python train.py --encoder_arch="caformer" --train_examples=97500 --horizontal_flip=false --translate=0.06 --encoder_activation="silu" --decoder_activation="gelu" --batch_size=64
Rows from block 7 of the encoder of a small segmentation model, named by matrix and row number. Rows with one number belong to one neuron. Each number is 128 + 32 x the weight over its row's rms, rounded and kept within 0 to 255. All counts start at 0. Numbers have three digits each.
Before each neuron's rows are labels from the 100 images, of 14976, where the neuron reaches its highest value: "lies over" is the class under the peak; "patch colour" is the nearest of a few named colours to the mean colour under the peak. Only what is clearly more common there than usual is listed. The data: rendered scenes of coloured solids on a plain floor.
# fc1: MLP up (encoder.blocks.7.mlp.fc1.weight, 384x192), inputs 128-191
# fc2: MLP down (encoder.blocks.7.mlp.fc2.weight, 192x384, transposed), outputs 128-191

lies over: tube
patch colour: brown
fc1.58:162109146110095151072121163137057155140154064060115120074124171059093126119152165046099155111111099072172147116194173135161084080158118163155124158164177136136147127174096102137164096137101117
fc2.58:088126127152093131174091111148153108144139123117148210095141103125137140151110112137189133125156100101062128130084098174188164139150107147122127137111090136151100157151138155134121117146167117

lies over: chain link
patch colour: brown
fc1.186:106175136087191104142137165168117133145089068151152110135129084115172113103099151119173141154151137100134116118142115070117162175101149134152081146138076091199160123123135109141121116151067111
fc2.186:095126169138079111087119144146151157130163143141054187110093117122126121107128137119161124165096114200100114126096107109147157154148161118043212092093176101125061165076162110116130079154148072

lies over: disc
patch colour: brown
fc1.189:077075154120127053080147165092147137151118189124117146150100131160144094098165106134140146170159153104146101100178082096115093123154126172154135170115174178195142101112104196060106101170162098
fc2.189:098164170081111082172141129153143130097087122141165116091170133087110149127101120142093106076169151143095139191119120101189113109123088134123105092132116160145169114127108073098132077071118103

lies over: cube
patch colour: brown
fc1.256:083129140108088067101150113134136122128138108067123128186181136178096063103122110110130177161169189129123119109114166145085131146151150125126097128126161176152079114152183119122163055153138135
fc2.256:182120103103105155139156118158118126157134177099134078125174124106103147166076129100100132086131136132161100102126093072113138118144119067114147146139151101058096160152139112212129147147102070

lies over: spring; bowl
patch colour: brown
fc1.379:105102137137102109108101165065078082122085153145126108100119051168115128149100179111154122173088136121131153154165168111172106097137109121102154123148135182157145118084180087081143128116111130
fc2.379:127117111116183117175112119147148140152098071112164149146140148095133074107111117124135088154121151127111109160148120140090145108063155069094112209143171072136136146140149138105144149139085134

lies over: twisted bar
patch colour: brown
fc1.330:126173166151118137097169138107074152116106128159098149187094151143210079135157101159200158116145158155063100065109167112151138125094121071149084143101116145143165106124094149089183091118088229
fc2.330:115169084149170099137127113150134132164124140072103121142135146129085131088103081116193070178106165169131117166116168188109131114102127121186178126182130188127116167103120138072117082097091169

lies over: egg
patch colour: black
fc1.84:165106080176193124128118165167139131120148154132110177126112073103148131142107176111157099176191145104122151160142112139173108152117121123151136156133091104158141081198144126134125129186075174
fc2.84:102129137048073059159140112141087100137078152067176120079134144150136154139097172139134057132135121165145121203108073137080166138125150140102166135117074147127108166117156147145110127087167110

lies over: jack; star block
patch colour: brown
fc1.217:140161077105063231092099120144109145120089138126060122195157133111090105121097100120109092160142114122144101082075142142170138138100112150132123146141064072146103097130113133098131157069099149
fc2.217:145119143097150136115124117176136150123110178145122123087160089111117114122181056092102132082130093137117181108116140182119123140099152105142136198066135093119162120126144076133131187139212124

lies over: disc
patch colour: brown
fc1.53:117159105087165172161147126172155129178053117136172121096113103113095155071100125131113083161108101104117108163121096129111155137190117129142137162192168124125149166147110161112126047142157081
fc2.53:158091107173145111038171161098163169099184114133061150151123133141111078179176150073112122078134134134114081090207108130137130102149085141128173103143130172125163153114113120056128155120084158

lies over: dome; bowl
patch colour: brown
fc1.22:104106083103099130061126107159131125159154151140162116104091117128139110144066139126169170081139149156080076182151155183158086152101096136149099104108147132145165107128146159150149138128166087
fc2.22:111164098124140134132141158053105113148095130072162120122184100075130148100173136174133164170160143130119171155084085092117153070126101128060180175169148112163109148081106141127109181169137076

lies over: cube frame
patch colour: brown
fc1.325:134140121140165139072058134158124125135142059142147111150109098150169174111120173107169168103105076110096081174178166139170159099110143153127233170138161186105128163191077097093131112135198145
fc2.325:143183170139123173101090161095181065111092091093180166099137102097072140123149127161149169118130111069085118105132085143121103092146130095191136081141151127177114110094085084120191139128075066

lies over: octahedron
patch colour: brown
fc1.323:156194063119103078091119114074127118127154142134126109124123115102113110092139135123107116193120164172183100139140110131130084145118148108150110128108126108141121180150189121091202124106151082
fc2.323:118109121143142127163173206145115139104121109081105176100140176092136108174158105113091115108108113146105123088149133066122125106149108141081073088141115098148156100208059093118142127136157075

lies over: cube
patch colour: black; brown
fc1.154:114165114090110131149141117125205136165185113096079179101105123092152107135185106140154077164150119097171143106083105174079127191072098108106110150165171168121157123192121178106110121143083142
fc2.154:068098118138097091146100086168155085167158109161137051130140133167155147101094119130096120082175157101079143123173123115130101159128112096130093111116162096070098162134129075172107132151145116

lies over: bowl
patch colour: brown
fc1.261:077107142110127073104151133144171143093117069095131126102149151132075131103043138128141119183142113148128158105106114147092124137156083121133161091159139140127139157085136070063125132106084098
fc2.261:133173178110064143139105195123046169158172112197160127142126075126146102113179128124175088140078119151130118121080064122132142094124125114103141120138163151147162169068049086111091146184166142

lies over: cube frame
patch colour: brown
fc1.271:153129087177097170142121085117100155135166143129074204079132140177130107108113111124129071084140162123131139103098130142123142119153107156171156139177142161090131180133080123098116066127120148
fc2.271:125137173144191156107132146179141201133083148130118095111087027164138155103169144138198111162184063150172118105131142130158153145124156157151146082149113122201113137176107150099148124167096141

lies over: chain link
patch colour: brown
fc1.2:120161038162165101117131090152142062113082133160091063136167123097068118104134139205123163110146113108166146104115169182134158115187149066156105151103112143096170132122115110109084098184155116
fc2.2:089103136127119148090160147157137119169183093168123132072098101138151074061139097167116095091095112112110158169120088162078065105104175200149074139066140135144123120145129121147143147073073180

lies over: jack
patch colour: brown; black
fc1.248:167120137129130126098120117137108095077120141053110117127081146156133142168132152120101102061162161084101073082135072120110159138161111207108125099136119082103127132126117113097097147117177121
fc2.248:183149130111180139145097128158163087108118132128121138144145134157100059139108145217140141131131135134068211138102130146133179121124120130162148044151144086150068122107130061136124126129153141

lies over: spring
patch colour: brown
fc1.366:113162153218122102105073066065131152225151137166124172069072147150054063115202131096147133083156121141102090126095130134167102099121118160127210133120171170103141134129143156084132121112130103
fc2.366:174176148154103137141075157209150100116127113119144167074141126128135159084163134127061068077137118176126187113113121131173183126168140158168160170139132152156088115139088111092162135160092093

lies over: spring
patch colour: brown
fc1.108:112191144102124120115072121044152157128144091106089116101149135121091092095109146065139087124115176085131110122145152156181132090115091186137109109126120196112089172174203098113136085142102146
fc2.108:153137141139088196065090151202138138168172068091099190136119100105123113088149139161150107114145145172107156192126115096160153119129054116128123135083136199161137103165128137112088144137118072

lies over: egg
patch colour: brown
fc1.43:125134102067145114131179136115099113124122136131126112125082191133098070101080124098154084071147115131138190103134141129061132129115203133134114121123122106124136147201148105162133102089079137
fc2.43:098144136126088127150183121130143147135184100126088189118107116165161162135095139115114138116161147103072098082102131140126127127143044114133109145084115094175127158130025075170101149169110158

lies over: torus
patch colour: brown
fc1.95:172143114174114140090183168070130078163084124115202120114130115154051166073135151108109093174081116163162116095143116179133119154055105161142100081124109050152140126083109090151144122151109098
fc2.95:160101144128061109172100094154143101086137144152100141092179145110130174134111104180149120098179104142122131182092101088132166043137141130126094144143139163195207125207095110133124148144141092

lies over: hexagonal prism
patch colour: brown
fc1.304:125116058158147121140147123184074115096170140077074134152148103125136123167084148124174128167144121121163035113168095130168129117119162139090146158128137096063155113135168134099073091106198168
fc2.304:169144126204085155120120121148138153194197088135124117120128116129133102142121125106078134160153099102186127163132147135148131167133147131156116131120154130111141161118157108147106131150105103

lies over: sphere
patch colour: black; brown
fc1.109:117131120108195122153136091134159074089133082125099128173119067165131098150122143084144131148144113090098119118123127093107082174192185139151081175149094159095113130160167099164093089161063124
fc2.109:120136178143137122152157173122077090178073219054140140155122110107176158124111172137128107081170119119076100155175090164170129145114172106119144133146116118136117122109155162151077093069099236

lies over: spring
patch colour: brown
fc1.77:075117143129111111124107136108181156113133133095113167103121141131131154106138138095094087062154131128136107190120184107107108113101133155116122079181090122141110141193114082125112064151059127
fc2.77:164110148152152123057064111152113134100105083096062167130111149152089164114100147125167167108151130126131104158154113114157215130109120138105131111165132142119119108170095107103128128185116137

lies over: dome
patch colour: brown
fc1.327:112106152149115091058098059112098108093143119097168170099128128166156120126100138110128116107161135094142095048116171168086104177081082158098155153105164104142094105160186191130088087152174130
fc2.327:115094149116162130211146132179120104151074148060158128091207157127107112100146109127102189099095139123164169154149101149122173076054188184133029135121085144093177122101103131094141163117119112

lies over: cog
patch colour: brown
fc1.353:186122137148186160137155177141136068119128112158122131167055171135154065115105101136132120160125130106126091164170126130095161080100090107158109149145085122159192099184135121065117113110115184
fc2.353:127121150095092129033124136057090145109085134171119127114133133151137165147098064091115087095147110116077126114174149127118130133164147119126126166187141045131145153109093143158156142133148119

lies over: bowl
patch colour: brown
fc1.267:114153105137101101142136106215166139125112114115150104145052121132153107109157150101124097045155179088157073100131117124140172137139109131115181135170110059070127124112101171121129115092149135
fc2.267:138088118137099191174101144121090158132086085134134160181161140126080115155144095089167124130110138097090074083134141196141133133143098191103064099127123134117150121190176126054163105122139139

lies over: disc
patch colour: brown
fc1.17:120193075128125184130133129150138158117093173113136189102125214144118086123140133109115110187162128082142121178174172087160044148109071103120076153182146097095188138068119110146072188121158138
fc2.17:107150135127102148133153093146155104172173149122184123110066157106090127167153166140113165095121183142133107158142103108070105118133092139106126133141176115125095175116167184124149131096148174

lies over: chain link
patch colour: brown
fc1.321:152170093173059133039165159080103100065187105116094097128081075112154187083080099119117112089129141126153151157087172112112138116097192163138114185118125105125157129144110121147176117137095149
fc2.321:144159148106162113204105158126133113174121184100139124135117125147153138160139158125137129110183091155095100168114075130100099180127162094121175161170092139109136119185103167140170077181138135

lies over: star block
patch colour: brown
fc1.40:120099103135083085110121093164171185147146128117175116110097093131160133127103078085104037170119082133113102109096131099120181112163168123123113129129133111117120127107091127145102136143088163
fc2.40:116182143120125134125141122121126126135126092103138136133146177074081083136096131092171180068129167049158113089143104166083161139126141189059106125202203067178105152149146122097137133129145101

lies over: torus
patch colour: brown
fc1.322:154153161116120166084116161058102132116145185121135123101114104142104150119078155126146210137168145097105132138100160123099092233165152144131108097156122175134138154089101112110163162142034122
fc2.322:031137141174122150121129130099120092078123175146088097075135153165153130079182156137154170100120110111165129082123123142158121121102138160155141144088128139132189058106179185112141076208112174

lies over: dodecahedron
patch colour: brown
fc1.114:165113111108078127159184103155149105148157106150167113009119084118114100092141167122186113149061130131139104136179031147078088164105187160158122109161092130171131139124126139114081120126072111
fc2.114:127117124134150085136129183110140123107156165085111164164067134142152081089183138157135122108167124128103180106096139138153162134158105161081103181095115168100142171156112139163127058184115087

lies over: bumpy ball
patch colour: brown
fc1.225:154126156144155151091144167123134152167109146184149159128113110162076169158161175079099134140091108115108137133106124135137079161111160120113097157121124121125116154134130127179125115045042082
fc2.225:153143147086139121124106113106092130128050189109158174117134077118145156101120121165143066103090088146061162085077134084136133098155169126213101162136142088160139101127121109101125145104176133

lies over: chain link
patch colour: brown
fc1.336:121178122152165136133047093075179073157109135104098119144085079128171168134084179102178159091136133071158093169168228154167129139135154143119145175098141129113172071109081121148118090102067111
fc2.336:128138184075118127173139172144024125072133109100142110066163107129080086118139181201077106145145143178134155050046123107117153099120095134149086119166113139126133103131067111148189137172127101

lies over: twisted bar
patch colour: brown
fc1.359:095178097188101116148109166121143116155138103192099184151132150153106149120106114117133085136139106123185113074090173112125096148117098120158077135078121086168183156117111099124110122166130113
fc2.359:165092112160121106177133104152084137138170122079104129070153148146070129101111093147158102103146129085134134109183115101161159120095160079125124116165097148058097136127152074201154073053125134

lies over: tube
patch colour: brown
fc1.286:190143113119098142140145107134155044175150085139074065118144095058136079201163099120183125141106105102156173162131112155119118146159072128095089191080132136130160129152173201136135102186102159
fc2.286:126183117107069160173132124052140065106092135098195135127069112175162143069135103150118150145168102097124075110115117123135101135094195165154176145171157129082149173126077084111136152104087111

lies over: twisted bar
patch colour: brown
fc1.49:113111048127146146122193121140093169133135121097127111171105075179178101127102123153148135112054101120154135128144114196136117108137119161147148126147119178107124165114109145083099157174154108
fc2.49:121037161072094143073145138097156094136183150127114092098113103126110118139078058142152146130086119074077128091128160133163163150182134082131130111191119120113192180122081115134133150158142141

lies over: disc
patch colour: brown
fc1.302:106086136120138115142179096138110133112110140130183138174128093166120132136133195087092125190124158077155111097129129101151103107102085229118151164129108048131110169155102101105184111108166095
fc2.302:114126104131174159118127144122138079138158160115144088173112111141146155133139158115138147076159185180154149199136163130110120187151169115139119095073070179130120106097138154157079029138154166

lies over: cube frame
patch colour: brown
fc1.241:143170108134110119106147074134175101150139089110101119097152137171136121153155116099171051100108088122147202146094093173077159131121115133135172134079096124156159116168132127072128145066178137
fc2.241:118170135164171144156127095070182128214127132138122104109128099172105087160105122138082110148151149128132107120141122086112189097123163071144083122107150141171090110121128067097139126139134136

lies over: bumpy ball
patch colour: brown
fc1.90:108100137124189098148109137115084118126147123082157108117143126102157129173152220108136204094079098118107112174127105093197150137206086200103099113136128163125117176105147089098099102117127088
fc2.90:197129154157142122133161145102168103064086067146139128164107082098131143120116132137182117161113121101131136155157104170134088149090103129153136099129179100137153097191081157145130063132171108

lies over: cog; tube
patch colour: brown
fc1.104:204066108164115164126121095137082112088143120092119146168116158168112134082137143169154162093084150122130100180127087128150096089169081137109128115157163058101176158210104106071141140152126155
fc2.104:116143166145134174177111094191100181172130180136113180103110156120130113107089111137146116142180120088122098122119090149112124091090170119127127122139119106149127172132119131150115141147171109

lies over: cog; jack
patch colour: brown
fc1.243:126104072159106140095165083176113104097123125074151146130187130146093136110198071145099061151115146101178097157169121117119120164181129125117127085165099138144150093133207055127138173095170126
fc2.243:120126128118150125118132126103115112071157108140145142119109109115117077116104082093150119121146136141125119089136117148122143091146147167152152154165124116172129159186117141098171130188124144

lies over: cone
patch colour: brown
fc1.72:160115118145184119087151081186130141126111145099121096101126140129137126114158166141124104129153094144132179141199165058144105148122166087124109149135097100154138103161139130171079124148112112
fc2.72:125191178125130103221107104147161125171148084136188193121137083109112117077081115168143152172075113146072135174148130209147157096119114169132087146095152161105130136102087083120156090106098106

lies over: disc
patch colour: brown
fc1.300:173149095153168141131159087136152179163126127133088127135142113174143155144110111120123131150155121099156104081120080113067023083201113137146095152185157063118128129136126141127126116104107130
fc2.300:101083154128111130102134140099082095129172126102146121159119121137148035146131191134152128069107062145153185127159075112101174149111167128123145177122120093090155093134137093166090101166137124

lies over: tube; spring
patch colour: brown
fc1.260:143094086131130118117120102091097166061162125147080126067126097143091149125103101115188112156149200105115106141115099147155068164153134201135150114138075162086099129137142105167121121141131117
fc2.260:163139174151111158094132150156112142121106053105121127129113085107094077100095141141142089092201094080103112128154090135122109157109124095131149146129176132103120098162148110111160157127053140

lies over: cube
patch colour: brown
fc1.163:095153157114112114193185107058199167098122123076131200141181124132128130116126164117134121044136146113062083142132102140123119156087151145119135146104134125032113071133055160131114068148146200
fc2.163:131075116143100174120103111125089121112119168139166104118135066100115110096126097104132136168207156119143058101131050191144099132133138154111083148172125137181089160093183100165152075095098131

lies over: chain link
patch colour: brown
fc1.198:087199150136124146169115175051129177124133073147094163112100164134118095124053165127182103187121142156092158133119159098121169139174098131148128170119140134144137186126103084174153105088081091
fc2.198:169224140069163162131127118144163149186172100112155143092151132074151072097189171144185146145196143134095136114140155145116107111086161131124132141092083140187114090156099124085125145143121097

lies over: tube; cube frame
patch colour: brown
fc1.16:121118198212112114087101142124075187143123107118091146059140134142153145102099158099091111070144086131166132114164145068135128134118116151135159111152140144143207156192084086132162090150135120
fc2.16:149117146126103124093106119130168087142141060077154129141146111114104165133120105111161115167185191065068103120159129123164148125122104111133136130113086111171088146137125135143110143125144112

lies over: tube
patch colour: brown
fc1.364:142127109112169139120126165124089102112102165135113163096116105128143153120110104113149158134141099045193113112119090125114107193141094155056128186191104094111156085080101144090127143207128122
fc2.364:134119130105136130134087095122147182174111077130135122141171154130139140088152179016139138106053152158156123181147050109101161100171094181206071126117162132151124173190131114091107131112143093

lies over: chain link
patch colour: brown
fc1.252:131165131149118127167162149119138146122166146122088127077115123129162058101122134120143120154099085170036146149165146153091137063160137141138172143211146111154136148106097095146141104126098132
fc2.252:121149135092155167106089178127091166116128189125082142095066124150116135140153167138169166145102129144143074126039119103109126175158137129081078165117141129116151119123120108131154103178067103

lies over: tube
patch colour: brown
fc1.89:140068129120116192063184077146145115110138158109121137170131115198116152075094074151156109138138097105136068110092133158137128118108102095169147074153145102121136102154148130097153155082103142
fc2.89:163195080122126132087095133120147121103126119135077130132118080106109158127229134147113129153059148088126112195181210141128153158201102133063065124180164166161167102128135164119147193156133118

lies over: chain link
patch colour: brown
fc1.76:167181101084124099178155117104095136087142162117106167175066110120143096158121134120100110142150124125157044104135185155131088124135145171133145119106091092164136097129095147134165131206095135
fc2.76:115102122142117124128053118110099185159153154194161114142137126192101163103117137096124110101139079140095192096120158085169136146110119055134087103113156137173118174107135152121176140118145083

lies over: cube frame
patch colour: brown
fc1.27:144153123092114094161163144110124091151104122116138083157145102101123199129150186135201174122085108107136082154169128107198115147122099163083151188160153120148088152168136109104067081151145124
fc2.27:112179131112089199092126153177160140098207144127094109141122151151115131075124093086131109126121166080105137098121132123094118136157128120126079219185129150136126159180077078102188127102128232

lies over: spring
patch colour: brown
fc1.368:107132086095155173106116092089145146148124134147161101100129100103083135116184214152128217085163107113146091201138156145125119116082114113100152081142101184149099169123110121190156160173081065
fc2.368:130191131129125148124152102118101133126114190088117140117145150138158178138159154081128097097109145141092151175115100113176166094181101170169153164113095142168193131136091116076141096172175080

lies over: twisted bar
patch colour: brown
fc1.98:149162051095135124132179195133191134118114132068137172089126148148089140081136158122058130101099119133095083084155108136049130140165148093112118143140107129097121180176092114147122110073113078
fc2.98:090115186187093100159111155197110133160170064164117134152104105174109149162105124140147130134151157166133086164069141126121105091096133135118099113145074106170191170114111132120143143139073188

lies over: cube frame
patch colour: brown
fc1.107:168092131105160104140140165119083127110080097098086143123144073142123143169138154106185129065059154134081053131127112149153139087125144150155143176127141142151180119098136156097111072128136192
fc2.107:144145113136145122138100102102174111159152055142109107126122137080162128103152147115099109138163107093130123139118150137121115180093134141120161123159108142108122144174107124144151172105136054

lies over: tube
patch colour: brown
fc1.20:142193164093113148116155152158126148140099134106100080110119092128115140149143143074088142117139100081139103105108086201118091082108160125120123061134175150099088156115121152143144160092182073
fc2.20:142127104160158176148101119150104090114157131088089145146125045024103095123157203158134115157115172078123143141127144079161120108160139173142152166132110098199168164104134154124142082166089174